Weights of a small encoder-decoder audio transcriber: encoder depths [9], 106.2 epochs.
Rows from block 2 of the text decoder of a small encoder-decoder audio transcriber, named by matrix and row number. Rows with one number belong to one neuron. Each number is 200 + 30 x the weight over its row's rms, rounded and kept within 0 to 999. All counts start at 0. After the name is the row's rms in percent of the matrix's.
After each neuron's rows are labels from the 100 texts, of 14848, where the neuron reaches its highest value: "fires on" is the input token at the peak. Only what is clearly more common there than usual is listed. The data: strings of digits, spoken by a formant synthesiser in many voices.
# fc1: MLP up (decoder.blocks.2.mlp.fc1.weight, 1024x256), inputs 86-171
# fc2: MLP down (decoder.blocks.2.mlp.fc2.weight, 256x1024, transposed), outputs 86-171

fc1.318,060,227,207,220,212,208,185,196,239,174,219,244,232,242,212,252,220,252,224,167,182,188,176,179,238,211,204,171,212,167,204,197,163,176,204,166,207,184,181,175,204,157,190,166,204,175,242,212,210,226,193,165,127,187,143,187,228,230,210,186,230,207,135,183,219,234,213,201,259,143,231,141,236,204,155,145,198,209,174,189,167,197,197,253,218,187,174
fc2.318,074,159,200,252,165,196,185,141,201,234,166,204,181,191,228,88,197,152,163,190,185,236,225,202,158,171,184,173,185,219,205,212,160,210,163,169,220,196,223,231,153,220,182,231,249,196,203,188,201,201,149,251,230,166,225,240,179,179,222,211,226,175,201,212,224,219,146,241,220,271,183,191,233,180,218,191,210,186,190,181,192,207,183,139,248,233,168
fires on: "four"; "three"; "one"

fc1.383,051,199,191,233,199,209,238,237,169,202,201,157,194,184,245,151,269,178,233,157,235,183,169,193,225,192,200,194,230,141,145,214,160,170,201,205,254,225,210,184,179,196,176,197,196,271,177,189,214,203,247,197,150,254,153,121,200,196,225,155,200,170,179,193,192,176,199,250,160,120,216,204,209,204,226,245,207,223,164,189,161,186,184,251,187,195,197
fc2.383,091,237,194,219,195,228,174,214,195,185,238,182,160,196,207,210,180,225,200,233,218,224,247,192,175,197,230,228,189,283,201,195,281,199,209,201,180,234,165,216,197,200,171,229,202,152,240,228,207,209,184,137,231,114,233,238,141,195,200,177,201,248,200,203,229,211,149,160,261,235,200,161,202,99,223,198,211,161,203,243,199,208,181,193,170,195,171
fires on: "eight"; "three"

fc1.226,078,196,155,175,199,179,257,206,216,222,206,168,220,226,161,217,158,219,178,167,165,196,213,233,240,238,199,223,225,214,192,199,204,189,178,212,147,184,205,207,206,225,186,228,205,192,222,202,286,120,218,235,208,252,171,237,195,200,172,225,168,241,209,191,188,191,190,206,265,238,192,218,248,172,269,202,142,204,154,177,170,211,184,196,190,240,206
fc2.226,070,236,280,166,174,188,224,188,179,231,197,257,225,205,205,196,223,182,164,216,220,251,164,218,210,152,191,207,177,179,197,267,223,198,186,191,199,181,229,191,109,150,219,231,181,197,186,166,172,240,199,203,236,193,214,209,196,229,240,173,189,191,149,223,220,233,192,168,153,166,213,258,153,212,176,199,209,175,248,145,209,192,235,160,190,196,176
fires on: "zero"; "seven"

fc1.518,118,176,218,198,209,210,182,249,197,190,226,200,216,179,232,212,151,248,195,153,144,201,210,225,170,222,201,139,233,267,254,189,179,179,225,222,229,195,184,207,154,138,226,217,184,201,160,166,207,177,210,166,206,195,156,219,142,201,209,239,243,201,168,210,184,212,169,244,245,181,245,195,234,167,199,235,221,215,198,216,189,214,171,224,204,219,215
fc2.518,129,158,207,223,200,205,175,190,202,172,208,169,221,225,161,184,225,189,237,197,192,198,198,211,212,201,202,209,166,173,139,221,225,250,201,194,222,232,198,215,136,203,200,213,206,140,221,197,172,235,201,229,208,234,176,191,231,200,174,152,182,203,213,196,166,206,198,185,276,231,208,217,216,270,204,202,180,191,199,213,173,174,197,222,216,214,121
fires on: "seven"; "zero"; "one"

fc1.659,099,192,176,268,217,187,235,219,174,226,229,169,223,215,188,201,175,231,177,212,217,259,217,220,176,208,210,222,264,264,219,159,185,165,206,200,225,244,179,206,170,214,175,215,186,211,224,189,255,180,180,201,291,147,178,173,179,211,186,211,140,161,204,219,182,256,164,182,263,248,187,138,176,225,167,193,179,155,204,185,224,237,176,204,159,231,180
fc2.659,072,196,202,189,186,196,228,192,226,190,248,201,171,176,183,184,181,210,245,188,192,138,123,199,178,214,181,198,211,197,223,149,159,232,166,191,124,193,205,233,265,210,187,174,157,165,133,265,222,211,174,131,235,223,219,203,213,245,173,203,150,186,151,205,164,178,201,196,158,139,166,204,211,179,202,207,161,187,227,300,167,131,220,250,234,175,178
fires on: "zero"; "nine"; "two"

fc1.637,060,195,221,152,241,184,265,173,197,198,189,196,167,244,162,237,224,206,214,216,164,248,210,237,223,237,210,163,205,249,260,227,219,219,200,213,193,290,227,181,136,192,208,209,178,150,195,209,202,170,149,195,181,194,246,156,224,190,162,222,255,150,221,214,188,169,162,206,141,160,211,213,282,193,211,164,206,206,193,153,241,190,204,163,191,165,201
fc2.637,076,220,158,214,192,180,146,204,214,206,204,175,219,157,224,207,194,196,202,190,198,184,139,240,182,222,198,169,180,224,167,209,189,196,210,181,212,257,191,176,194,172,197,186,197,210,220,212,144,237,219,205,234,208,160,254,155,253,226,222,199,203,181,165,259,196,246,166,195,227,254,235,156,267,250,225,166,211,184,245,206,215,176,202,214,196,189
fires on: "seven"; "five"; "two"

fc1.576,132,183,216,204,200,191,197,241,222,199,182,159,231,160,193,224,234,199,190,219,187,193,195,172,218,179,213,200,230,175,193,227,230,190,189,193,210,207,205,177,194,222,184,170,209,183,174,200,162,127,161,236,252,155,144,172,246,194,237,189,150,180,155,276,182,213,200,204,192,209,229,188,213,241,146,188,206,202,213,181,257,285,244,237,235,184,210
fc2.576,103,231,205,188,206,198,181,181,138,250,166,267,207,191,266,175,153,192,227,167,201,199,222,200,172,176,195,185,164,203,204,188,149,206,197,222,203,208,204,185,180,214,218,224,201,253,220,153,240,229,119,179,179,241,227,212,218,167,164,249,204,221,246,216,212,209,160,180,213,194,161,201,158,173,216,217,167,250,173,162,213,193,218,219,195,127,159
fires on: "seven"; "one"; "zero"

fc1.172,065,166,207,186,155,201,187,170,220,260,214,194,243,217,224,210,175,192,247,200,234,198,208,225,240,176,151,183,179,221,179,179,190,208,189,225,212,157,256,258,270,208,163,184,220,198,167,237,217,246,190,252,180,231,218,128,218,203,239,202,167,176,157,186,155,214,212,252,222,235,177,194,164,204,231,247,186,156,207,181,177,213,204,189,242,182,221
fc2.172,078,218,201,251,248,180,198,219,231,239,150,236,185,219,225,178,222,200,195,226,167,242,191,215,226,213,226,192,205,192,241,172,222,190,180,239,202,187,262,172,188,188,167,189,193,231,192,196,178,198,202,213,198,233,164,234,169,231,199,225,205,193,184,176,228,203,206,167,184,227,185,250,201,188,186,194,193,192,195,217,255,174,103,264,227,188,157
fires on: "four"

fc1.114,106,229,260,170,224,173,150,191,198,192,177,197,224,176,211,201,220,183,180,211,211,210,195,165,202,178,191,143,202,237,209,202,197,172,167,171,207,226,240,181,194,223,250,202,184,220,205,206,226,192,110,262,244,164,207,220,262,153,174,136,186,194,235,241,216,218,194,232,211,205,218,179,178,170,219,189,200,240,175,195,225,131,230,202,180,174,213
fc2.114,105,186,153,184,155,205,208,172,179,180,213,250,169,224,149,218,204,184,214,263,178,159,257,183,182,189,196,207,234,142,177,184,211,265,188,230,187,214,171,234,220,233,172,192,178,141,194,159,248,232,266,212,214,215,194,244,181,282,169,206,242,184,199,170,200,216,216,135,194,240,145,194,187,221,205,203,197,198,220,263,211,199,104,169,233,200,165
fires on: "four"

fc1.89,045,219,171,191,237,228,154,240,210,231,170,218,210,168,222,216,264,262,212,203,165,163,217,206,188,207,238,248,168,209,185,213,200,173,227,177,245,206,214,195,213,186,205,222,172,232,195,225,160,199,224,199,171,194,222,200,182,187,273,221,219,140,179,232,199,205,238,146,246,174,216,172,139,247,202,168,207,217,224,121,323,212,173,194,247,162,190
fc2.89,060,198,229,179,226,221,208,172,171,181,165,198,201,207,234,226,196,236,160,186,165,228,190,166,200,210,196,258,225,182,240,229,227,268,178,191,141,205,237,203,169,170,191,159,204,208,169,193,204,217,190,189,223,201,220,147,179,166,182,196,218,235,175,177,226,242,141,181,177,173,196,202,224,240,177,150,276,183,168,212,215,225,212,225,180,180,207
fires on: "zero"

fc1.581,105,196,229,164,187,225,247,175,212,233,201,186,209,170,197,204,197,163,192,217,221,190,146,185,197,195,207,226,206,102,182,220,228,190,195,279,189,209,195,243,188,135,198,202,219,210,164,221,236,222,155,244,208,250,174,206,168,159,235,298,208,199,214,189,209,163,180,184,224,236,190,240,241,189,236,170,203,188,242,206,168,155,281,199,189,147,216
fc2.581,101,149,210,189,243,201,176,186,179,168,207,173,194,194,201,173,230,183,164,209,252,268,249,184,179,175,203,221,244,257,210,200,219,192,167,173,171,208,209,220,227,234,217,207,187,184,206,176,187,184,214,233,195,238,199,179,192,202,179,167,254,178,240,199,194,218,149,207,193,163,172,159,202,169,197,206,207,185,207,152,182,223,120,200,194,244,186
fires on: "zero"; "seven"

fc1.522,064,243,183,169,216,199,217,140,219,180,226,240,210,147,212,189,201,172,262,190,223,264,221,195,182,194,183,234,224,193,171,249,220,166,190,207,185,245,244,201,200,145,183,212,204,322,204,215,192,212,189,240,205,197,218,230,225,201,262,199,174,225,218,239,129,228,191,192,245,238,168,216,112,178,154,264,185,208,185,222,197,151,176,172,122,169,202
fc2.522,078,166,125,205,210,217,248,180,224,174,242,201,179,190,192,219,210,218,213,205,169,223,163,207,208,168,192,164,178,254,188,196,202,235,184,206,241,194,285,204,195,230,222,220,183,165,203,223,197,192,156,151,182,200,169,224,147,160,186,229,220,176,222,190,242,168,229,160,159,167,261,188,202,236,219,249,176,238,236,163,244,191,207,201,217,234,230
fires on: "four"; "one"; "nine"

fc1.700,075,186,212,164,175,175,209,216,220,246,215,216,238,180,166,219,222,163,259,190,167,190,199,164,244,155,202,139,249,164,212,234,222,204,224,153,196,190,169,169,174,195,191,185,176,258,257,176,224,229,196,174,214,171,177,204,191,153,231,207,247,164,204,176,146,195,191,196,161,205,194,237,200,191,273,254,167,220,168,228,222,185,267,217,197,233,200
fc2.700,081,208,246,246,250,217,221,176,231,219,163,143,214,214,182,227,224,208,161,168,201,267,189,176,184,240,175,207,212,290,213,215,213,203,179,210,202,175,207,236,158,177,199,192,236,140,201,193,155,217,183,207,168,217,146,199,197,203,163,166,226,266,213,200,223,180,236,219,152,210,165,200,159,226,179,188,205,223,178,179,154,184,213,196,132,220,300
fires on: "seven"; "four"

fc1.509,059,196,216,182,239,205,247,181,216,182,189,184,236,207,207,237,179,207,212,168,154,194,244,190,204,204,206,193,198,205,269,241,150,230,213,179,200,165,111,265,207,163,152,259,252,257,216,221,186,196,173,209,193,189,197,200,205,226,225,239,168,256,185,180,210,240,239,214,155,242,224,243,168,224,180,248,162,194,179,204,199,254,233,205,177,208,195
fc2.509,081,139,233,245,206,197,203,238,212,247,242,194,226,188,175,242,177,198,198,182,148,187,151,225,217,213,187,178,216,233,169,180,202,156,139,183,184,259,230,145,218,185,201,224,202,204,139,206,160,199,199,213,194,182,161,229,181,195,171,192,201,154,235,210,208,238,173,200,204,180,150,145,255,152,194,179,238,223,133,196,184,218,220,213,221,188,216
fires on: "seven"; "six"

fc1.56,094,244,187,199,224,210,192,181,237,219,183,269,200,210,220,159,240,199,161,166,161,164,195,146,213,221,198,197,151,166,253,263,176,231,208,222,175,205,153,216,235,187,206,185,142,161,225,212,182,214,218,283,224,164,177,197,227,179,182,188,210,204,139,179,188,219,233,157,211,205,235,208,210,190,116,220,199,196,224,192,224,215,220,180,210,281,226
fc2.56,067,226,246,163,152,230,225,188,188,205,204,194,135,174,148,217,198,208,160,215,207,225,207,187,196,206,250,207,260,195,207,236,224,185,251,219,214,171,220,193,186,223,151,201,140,239,250,148,209,189,188,164,209,241,270,185,172,249,243,285,216,213,242,144,210,200,271,237,140,182,193,202,175,173,181,216,170,184,170,192,139,179,194,160,184,219,177
fires on: "eight"

fc1.478,101,212,162,150,202,230,154,202,160,214,149,174,227,217,173,187,153,199,154,152,207,253,202,148,237,171,179,215,205,196,214,255,197,205,215,230,196,203,212,192,160,162,189,186,188,218,221,261,176,213,250,158,182,170,134,213,200,267,182,243,205,218,226,234,203,218,225,177,254,199,215,227,235,177,158,205,215,163,231,152,205,218,254,182,214,173,189
fc2.478,089,153,210,211,150,210,176,196,203,204,215,166,232,217,248,267,186,196,211,225,229,146,232,203,205,227,125,219,95,176,217,210,195,159,223,216,212,185,174,206,215,223,302,165,188,206,181,194,234,173,172,250,172,242,199,174,221,189,258,177,209,145,202,174,171,213,147,208,175,172,226,196,221,175,201,178,192,212,158,202,183,205,155,167,169,191,232
fires on: "zero"; "one"

fc1.513,075,153,198,179,188,198,191,194,213,217,227,183,249,181,195,189,202,184,219,232,221,208,161,235,206,212,207,159,211,243,247,169,174,131,177,181,162,248,196,194,175,151,168,193,217,201,185,221,173,176,193,247,190,167,215,230,163,149,223,152,189,274,257,184,226,216,181,205,232,195,223,157,194,219,201,188,204,183,202,201,210,111,218,192,199,234,187
fc2.513,093,212,281,254,201,201,185,250,198,188,203,275,200,195,203,182,199,214,195,184,190,192,191,268,188,173,136,219,254,311,202,218,209,144,196,215,197,199,189,204,228,204,185,219,234,189,233,183,274,197,213,152,221,201,171,163,188,227,176,180,111,187,195,190,211,218,180,240,155,256,205,173,222,223,201,202,214,189,185,205,227,168,189,186,143,215,228
fires on: "seven"; "zero"; "five"